Rows from block 3, named by matrix and row number. Rows with one number belong to one channel. Each number is 200 + 20 x the weight over its row's rms, rounded and kept within 0 to 999. All counts start at 0. After the name is the row's rms in percent of the matrix's.
# convs0: first 3x3 conv (model.blocks.3.convs.0.weight, 192x192x3x3), inputs 140-146, a 3x3 kernel for each
# convs1: second 3x3 conv (model.blocks.3.convs.1.weight, 192x192x3x3, transposed), outputs 140-146, a 3x3 kernel for each
convs0.83,105,204,218,227,201,194,194,182,183,236,207,180,155,199,236,219,222,209,207,191,174,209,169,198,217,188,161,187,205,185,199,227,197,205,181,208,212,188,210,175,209,195,159,207,174,156,168,230,184,203,190,165,182,176,212,218,203,189,167,214,205,232,215,198
convs1.83,107,173,199,166,206,213,170,200,188,205,180,164,187,210,219,186,206,196,211,201,207,188,196,226,210,215,179,221,227,226,220,179,228,211,222,198,145,159,178,222,233,188,217,187,146,210,193,197,171,175,214,190,170,196,214,216,191,189,208,198,198,179,190,214
convs0.84,093,189,220,254,232,185,250,184,213,230,222,185,226,209,222,228,168,219,225,194,209,214,214,198,178,229,209,235,174,255,215,175,172,196,184,223,177,197,194,191,239,209,213,168,204,177,210,196,214,211,241,181,198,184,171,219,211,202,205,200,199,194,199,204
convs1.84,097,216,212,208,222,225,177,218,200,225,208,215,202,176,234,204,230,222,195,177,172,222,217,200,198,227,212,213,246,192,212,234,211,161,182,188,183,182,196,223,234,191,173,207,233,204,166,188,172,196,186,213,195,185,216,191,234,195,221,201,187,145,129,179
convs0.85,107,186,217,195,210,214,208,240,187,202,212,184,183,192,224,204,210,172,153,206,222,186,216,212,165,194,212,239,184,219,191,181,221,191,163,195,173,219,196,144,189,184,206,239,182,156,172,214,219,180,156,215,203,197,235,210,226,165,188,218,173,217,182,221
convs1.85,105,188,232,191,183,172,209,236,207,223,189,221,200,225,182,236,176,163,202,236,197,194,208,212,201,191,187,212,204,215,242,195,228,188,225,220,228,201,175,188,234,215,195,203,172,221,196,227,207,156,218,166,206,180,226,209,200,206,209,207,218,209,178,202
convs0.86,101,209,159,198,188,199,175,181,201,204,151,185,203,234,225,206,195,154,201,212,213,183,199,174,192,210,181,200,194,187,220,170,181,207,233,176,192,198,191,158,222,171,184,227,215,229,212,208,187,219,201,209,208,229,190,229,210,182,223,207,144,194,238,233
convs1.86,098,209,182,184,218,195,203,187,195,206,233,202,217,183,225,204,203,186,185,206,199,195,206,192,193,189,204,180,185,238,206,215,175,180,218,220,185,227,226,207,208,177,188,173,189,188,205,223,204,201,203,175,188,198,188,202,174,153,229,184,217,188,199,203
convs0.87,102,197,142,212,181,204,192,227,234,204,208,196,214,192,213,212,202,229,200,195,180,185,230,211,216,172,186,210,196,187,174,216,256,177,250,198,170,202,173,193,188,211,218,173,185,222,219,226,168,207,206,180,191,191,203,214,197,187,196,207,201,195,214,210
convs1.87,102,197,201,155,208,239,218,207,225,227,169,161,204,160,205,161,209,250,217,202,220,217,212,158,190,207,231,197,216,196,198,197,214,201,203,205,172,228,169,207,190,210,175,185,224,209,204,230,244,205,235,189,199,179,185,207,257,248,234,256,180,187,166,175
convs0.88,090,221,185,189,214,181,198,210,221,186,183,190,226,189,232,189,201,199,198,195,203,196,233,214,183,201,181,193,209,200,185,224,201,210,231,178,205,203,208,192,184,165,190,206,219,178,175,187,205,196,199,207,234,230,228,172,189,200,201,184,215,176,208,216
convs1.88,095,206,214,219,204,185,194,204,208,201,217,192,193,193,154,198,185,185,185,218,227,189,199,193,206,166,183,200,186,200,185,234,180,172,221,175,178,239,199,219,175,211,234,205,176,219,161,185,162,164,191,175,194,173,226,192,192,212,200,166,204,224,217,247
convs0.89,103,191,207,197,201,206,201,203,196,198,191,221,212,187,218,198,222,210,187,181,184,209,163,163,213,190,202,225,236,235,196,161,190,197,172,201,174,211,189,198,214,176,192,212,206,179,200,221,199,184,189,209,202,237,217,223,205,197,200,168,238,183,210,180
convs1.89,104,180,238,198,182,211,154,220,189,196,215,191,208,215,204,223,178,213,195,183,206,202,162,191,235,206,197,195,190,199,194,193,173,215,198,223,163,202,216,181,224,187,216,203,199,175,200,194,191,188,188,199,191,225,201,220,199,195,189,251,217,155,176,231
convs0.90,100,183,179,214,220,221,228,221,250,187,188,220,192,204,196,190,210,207,183,221,178,175,190,257,227,230,196,228,209,218,167,190,201,196,170,202,241,183,185,166,208,218,180,242,221,218,204,189,196,210,186,209,201,150,215,206,162,167,210,213,169,217,210,197
convs1.90,101,207,160,177,191,221,183,245,206,217,182,241,205,202,181,233,185,208,169,196,226,185,187,190,228,197,201,192,186,194,267,210,240,209,182,184,192,146,219,211,244,213,210,194,198,192,232,187,217,212,208,230,179,203,225,201,208,181,166,190,210,221,193,203
convs0.91,101,225,212,190,191,215,166,217,232,204,208,178,194,212,190,218,250,210,205,193,206,172,201,195,171,205,177,205,176,210,195,198,190,196,185,230,203,198,188,218,200,222,227,203,200,190,198,192,211,200,229,202,164,202,179,179,206,195,192,205,212,207,183,216
convs1.91,097,179,177,227,181,214,171,203,183,207,185,175,182,237,188,215,196,165,194,185,201,189,220,232,240,208,193,198,209,187,229,207,191,185,156,226,216,242,162,208,223,204,200,232,203,194,164,142,194,203,198,195,181,213,211,161,195,223,207,195,212,244,186,191
convs0.92,102,155,242,172,176,182,173,209,196,199,211,180,191,201,239,167,213,202,212,185,184,177,247,203,199,167,211,179,209,182,253,168,188,203,203,236,220,247,189,193,225,254,199,178,188,174,182,199,198,203,155,250,211,195,174,164,225,190,218,231,226,187,212,207
convs1.92,105,204,196,181,184,231,226,197,173,194,188,193,171,220,226,184,219,184,207,179,161,178,262,166,163,188,235,172,204,195,165,208,204,206,197,195,213,207,179,199,188,232,184,237,193,173,183,182,192,217,176,182,193,209,192,191,192,226,197,200,182,222,228,250
convs0.93,100,186,187,185,206,204,180,164,193,209,226,178,188,202,214,203,175,205,190,200,233,203,181,213,223,186,173,183,205,194,220,198,191,214,191,194,176,220,185,163,196,210,190,190,205,180,205,157,189,174,191,205,177,202,193,178,186,208,188,205,224,186,236,209
convs1.93,101,240,218,209,225,199,198,220,201,200,198,202,208,205,201,212,188,188,225,253,243,170,171,208,219,193,207,202,195,218,188,241,181,238,201,177,189,222,210,208,190,215,217,223,189,231,207,186,171,225,186,196,189,192,205,170,150,175,183,190,200,221,273,229
convs0.94,105,190,218,225,170,201,200,215,221,206,207,212,198,197,223,175,199,197,163,130,202,175,194,193,187,226,165,238,246,205,183,198,199,214,241,177,202,171,232,217,205,205,218,220,202,191,205,181,207,234,194,168,208,202,177,196,201,188,183,192,197,194,221,221
convs1.94,102,193,183,204,211,172,196,221,190,226,170,210,207,240,167,202,168,175,198,197,214,210,180,198,205,180,220,192,216,201,167,211,152,189,189,204,194,219,215,219,172,173,190,186,222,171,205,184,179,199,224,217,187,222,186,221,217,161,168,186,226,218,226,210
convs0.95,106,165,236,219,191,206,227,161,202,219,219,212,215,173,203,188,223,194,181,192,231,173,207,219,184,216,199,204,204,166,212,216,239,177,193,188,177,187,195,171,214,205,198,196,176,191,193,186,201,191,172,178,185,203,201,241,215,221,181,216,201,199,206,218
convs1.95,105,189,188,183,196,183,236,219,210,189,201,182,174,200,211,207,209,194,184,159,241,196,234,225,221,190,220,201,218,194,157,195,202,195,218,219,183,169,223,195,204,186,197,194,184,202,196,193,201,188,174,209,203,178,181,218,226,188,169,178,187,230,211,193
convs0.96,098,223,186,194,220,232,179,186,153,182,218,224,190,194,208,211,185,199,203,187,190,224,200,196,178,187,203,189,239,215,216,190,202,224,206,193,198,222,196,210,205,185,229,200,184,209,163,182,207,185,194,196,173,190,210,188,217,209,154,181,191,191,178,207
convs1.96,098,217,177,211,217,213,209,231,163,178,192,208,199,182,214,214,209,184,193,202,191,170,229,204,175,203,170,189,192,179,214,178,202,200,202,206,181,178,180,185,205,193,222,216,227,199,209,216,186,209,194,216,198,187,256,205,213,193,209,197,168,227,191,159
convs0.97,101,168,187,218,171,177,187,212,202,179,169,198,193,216,170,184,216,215,209,244,216,217,209,185,257,215,179,196,208,205,178,183,169,181,210,211,234,158,209,217,235,196,175,217,195,214,196,228,200,182,209,194,211,195,208,202,197,166,185,189,215,189,204,194
convs1.97,096,204,195,194,192,179,184,179,179,217,190,162,165,222,203,191,174,185,184,203,178,197,222,218,166,180,194,219,202,209,208,227,206,213,184,186,220,227,189,145,221,198,186,213,218,181,204,202,210,225,208,180,177,226,196,222,189,190,196,186,161,245,211,186
convs0.98,101,172,211,172,182,182,203,179,204,217,195,164,220,187,205,209,250,195,210,181,201,214,212,201,205,182,167,194,175,201,149,210,270,187,196,201,189,190,184,216,201,202,196,226,186,210,178,190,222,229,253,199,228,216,201,205,195,163,205,196,211,195,190,229
convs1.98,099,225,216,169,204,227,204,211,206,199,207,192,218,159,232,191,191,188,151,185,206,208,161,204,169,246,215,192,189,192,167,191,218,190,201,238,222,199,168,210,219,236,206,188,211,212,172,174,227,256,185,185,192,196,201,178,228,216,195,218,207,197,201,209
convs0.99,098,179,215,213,193,178,189,201,224,199,221,216,195,199,201,188,215,170,175,171,182,186,236,207,225,223,183,180,202,230,199,195,194,224,195,202,187,218,229,186,228,204,214,187,205,190,211,196,191,180,195,197,188,166,214,217,187,185,213,181,179,219,194,192
convs1.99,099,212,195,186,223,183,204,176,205,175,188,204,175,213,200,214,202,206,226,174,199,168,214,222,183,197,202,180,216,185,229,222,216,144,199,179,154,221,198,224,217,213,193,197,190,202,154,169,189,191,201,214,191,196,147,187,210,190,226,176,222,184,224,222
convs0.100,101,210,200,196,211,196,212,167,235,200,225,163,180,190,202,183,211,220,231,170,178,204,215,233,167,231,202,212,204,207,166,203,218,234,180,218,220,217,204,223,162,221,189,212,232,226,186,203,211,184,210,223,193,175,181,202,226,192,210,177,193,207,185,158
convs1.100,101,211,234,244,142,218,202,193,176,179,195,191,206,209,189,207,205,239,176,224,207,155,178,187,203,229,193,203,187,220,219,194,161,177,229,184,167,223,208,209,213,204,218,210,210,182,202,226,186,172,186,220,219,234,203,216,200,207,173,216,186,191,186,203
convs0.101,103,192,167,173,170,176,191,198,208,214,184,198,206,162,187,216,216,165,219,184,208,201,198,186,196,143,222,206,228,192,190,185,217,217,182,168,213,185,215,213,173,208,210,203,208,214,204,217,215,197,204,218,156,197,176,186,165,170,257,199,212,208,185,224
convs1.101,100,213,197,215,208,184,228,181,195,220,196,209,202,186,203,162,183,181,195,218,196,235,201,214,196,196,196,245,195,197,148,210,192,196,187,196,201,222,233,209,193,239,228,179,193,199,192,181,209,194,205,218,225,181,183,212,189,167,210,202,169,189,238,217
convs0.102,098,209,183,175,222,210,203,201,205,179,225,200,177,190,167,215,218,225,220,215,185,183,200,215,218,173,187,195,194,208,204,201,179,211,205,205,184,200,176,172,174,162,231,176,191,195,192,186,205,209,218,172,223,238,213,200,209,207,183,208,207,182,206,205
convs1.102,093,207,231,229,217,204,209,203,211,175,209,185,161,205,216,190,207,232,218,190,223,214,202,222,192,192,191,169,162,203,200,207,186,171,218,183,187,184,162,214,183,195,193,182,179,128,212,211,199,230,210,201,222,237,225,188,249,185,213,171,227,205,189,233
convs0.103,109,188,207,168,169,198,205,193,195,204,195,194,189,195,197,192,199,192,175,188,190,203,177,208,214,197,199,180,182,198,184,153,176,229,175,214,190,206,195,194,184,174,199,240,204,161,191,200,187,176,182,171,193,183,175,188,230,167,222,176,199,155,199,179
convs1.103,104,194,213,187,190,212,176,226,211,214,184,223,193,241,207,156,200,199,237,203,264,178,171,203,175,187,203,224,196,194,198,180,216,209,198,173,159,221,176,198,220,189,223,180,179,200,242,216,230,183,184,202,175,215,222,202,192,215,218,201,188,199,195,223
convs0.104,106,197,175,224,206,230,207,202,179,186,187,179,176,215,212,182,203,167,208,184,202,187,186,199,172,199,222,162,209,177,219,213,223,207,202,174,214,188,164,215,195,233,216,226,203,190,207,221,206,207,211,195,184,182,168,208,194,177,206,191,190,194,173,183
convs1.104,102,184,212,223,180,192,203,219,197,187,219,190,262,214,223,176,203,207,185,181,218,182,202,186,217,193,210,164,201,202,163,231,184,185,174,203,225,169,206,225,168,230,217,201,180,193,195,197,181,219,187,191,229,142,182,187,209,181,218,237,162,206,187,215
convs0.105,097,216,185,245,192,217,183,218,183,207,206,204,218,197,186,217,186,215,175,188,203,206,193,190,216,176,180,220,188,210,195,194,229,207,176,209,245,211,202,222,195,194,192,166,216,216,202,193,176,184,189,208,180,155,206,202,188,188,209,199,173,177,217,208
convs1.105,098,226,202,189,199,174,171,214,167,202,201,202,221,184,181,194,178,181,198,187,234,218,169,213,205,197,207,188,210,171,165,185,193,186,193,176,213,192,155,183,182,194,221,197,195,233,190,183,175,178,202,180,177,208,170,195,218,195,215,211,197,214,163,166
convs0.106,104,233,196,182,180,223,188,179,199,230,216,216,215,157,187,203,168,132,213,185,187,186,188,196,200,161,178,191,201,213,211,223,225,183,232,213,206,176,209,195,167,229,146,197,183,232,184,227,185,194,164,191,208,231,186,219,198,232,187,220,221,171,220,170
convs1.106,100,262,187,186,201,222,196,195,241,198,215,201,180,201,172,172,163,187,169,196,186,192,230,237,222,209,184,207,200,198,203,192,182,186,203,202,193,200,198,163,228,182,184,197,202,212,197,181,203,219,218,186,191,201,186,180,158,223,211,200,196,220,235,209
convs0.107,097,188,183,238,189,169,208,211,193,188,179,174,221,183,191,231,219,191,179,214,216,233,191,204,171,182,237,171,219,220,221,176,188,227,205,183,184,218,219,207,211,196,183,190,169,192,207,209,189,182,199,177,182,202,162,224,155,200,191,193,183,218,204,210
convs1.107,098,245,193,199,213,228,198,230,239,196,178,177,163,194,208,214,212,227,216,231,211,212,210,206,177,210,188,195,196,230,186,185,192,219,211,204,193,210,211,201,190,174,179,173,210,209,227,224,194,205,220,219,215,196,201,205,192,202,207,188,214,223,198,174
convs0.108,092,217,203,224,198,212,241,167,203,208,228,184,192,175,194,202,178,163,224,217,208,197,187,213,190,213,206,197,204,203,194,168,211,172,239,230,239,188,247,203,234,210,201,177,197,218,187,203,194,187,199,161,185,210,160,198,186,191,200,173,165,205,214,226
convs1.108,095,185,217,207,205,198,199,199,221,179,213,175,152,216,166,204,189,209,190,167,228,212,212,202,252,199,198,188,239,191,194,209,216,174,239,213,165,202,161,172,165,213,175,199,180,177,176,181,200,217,203,158,196,216,244,156,198,164,248,227,204,153,155,211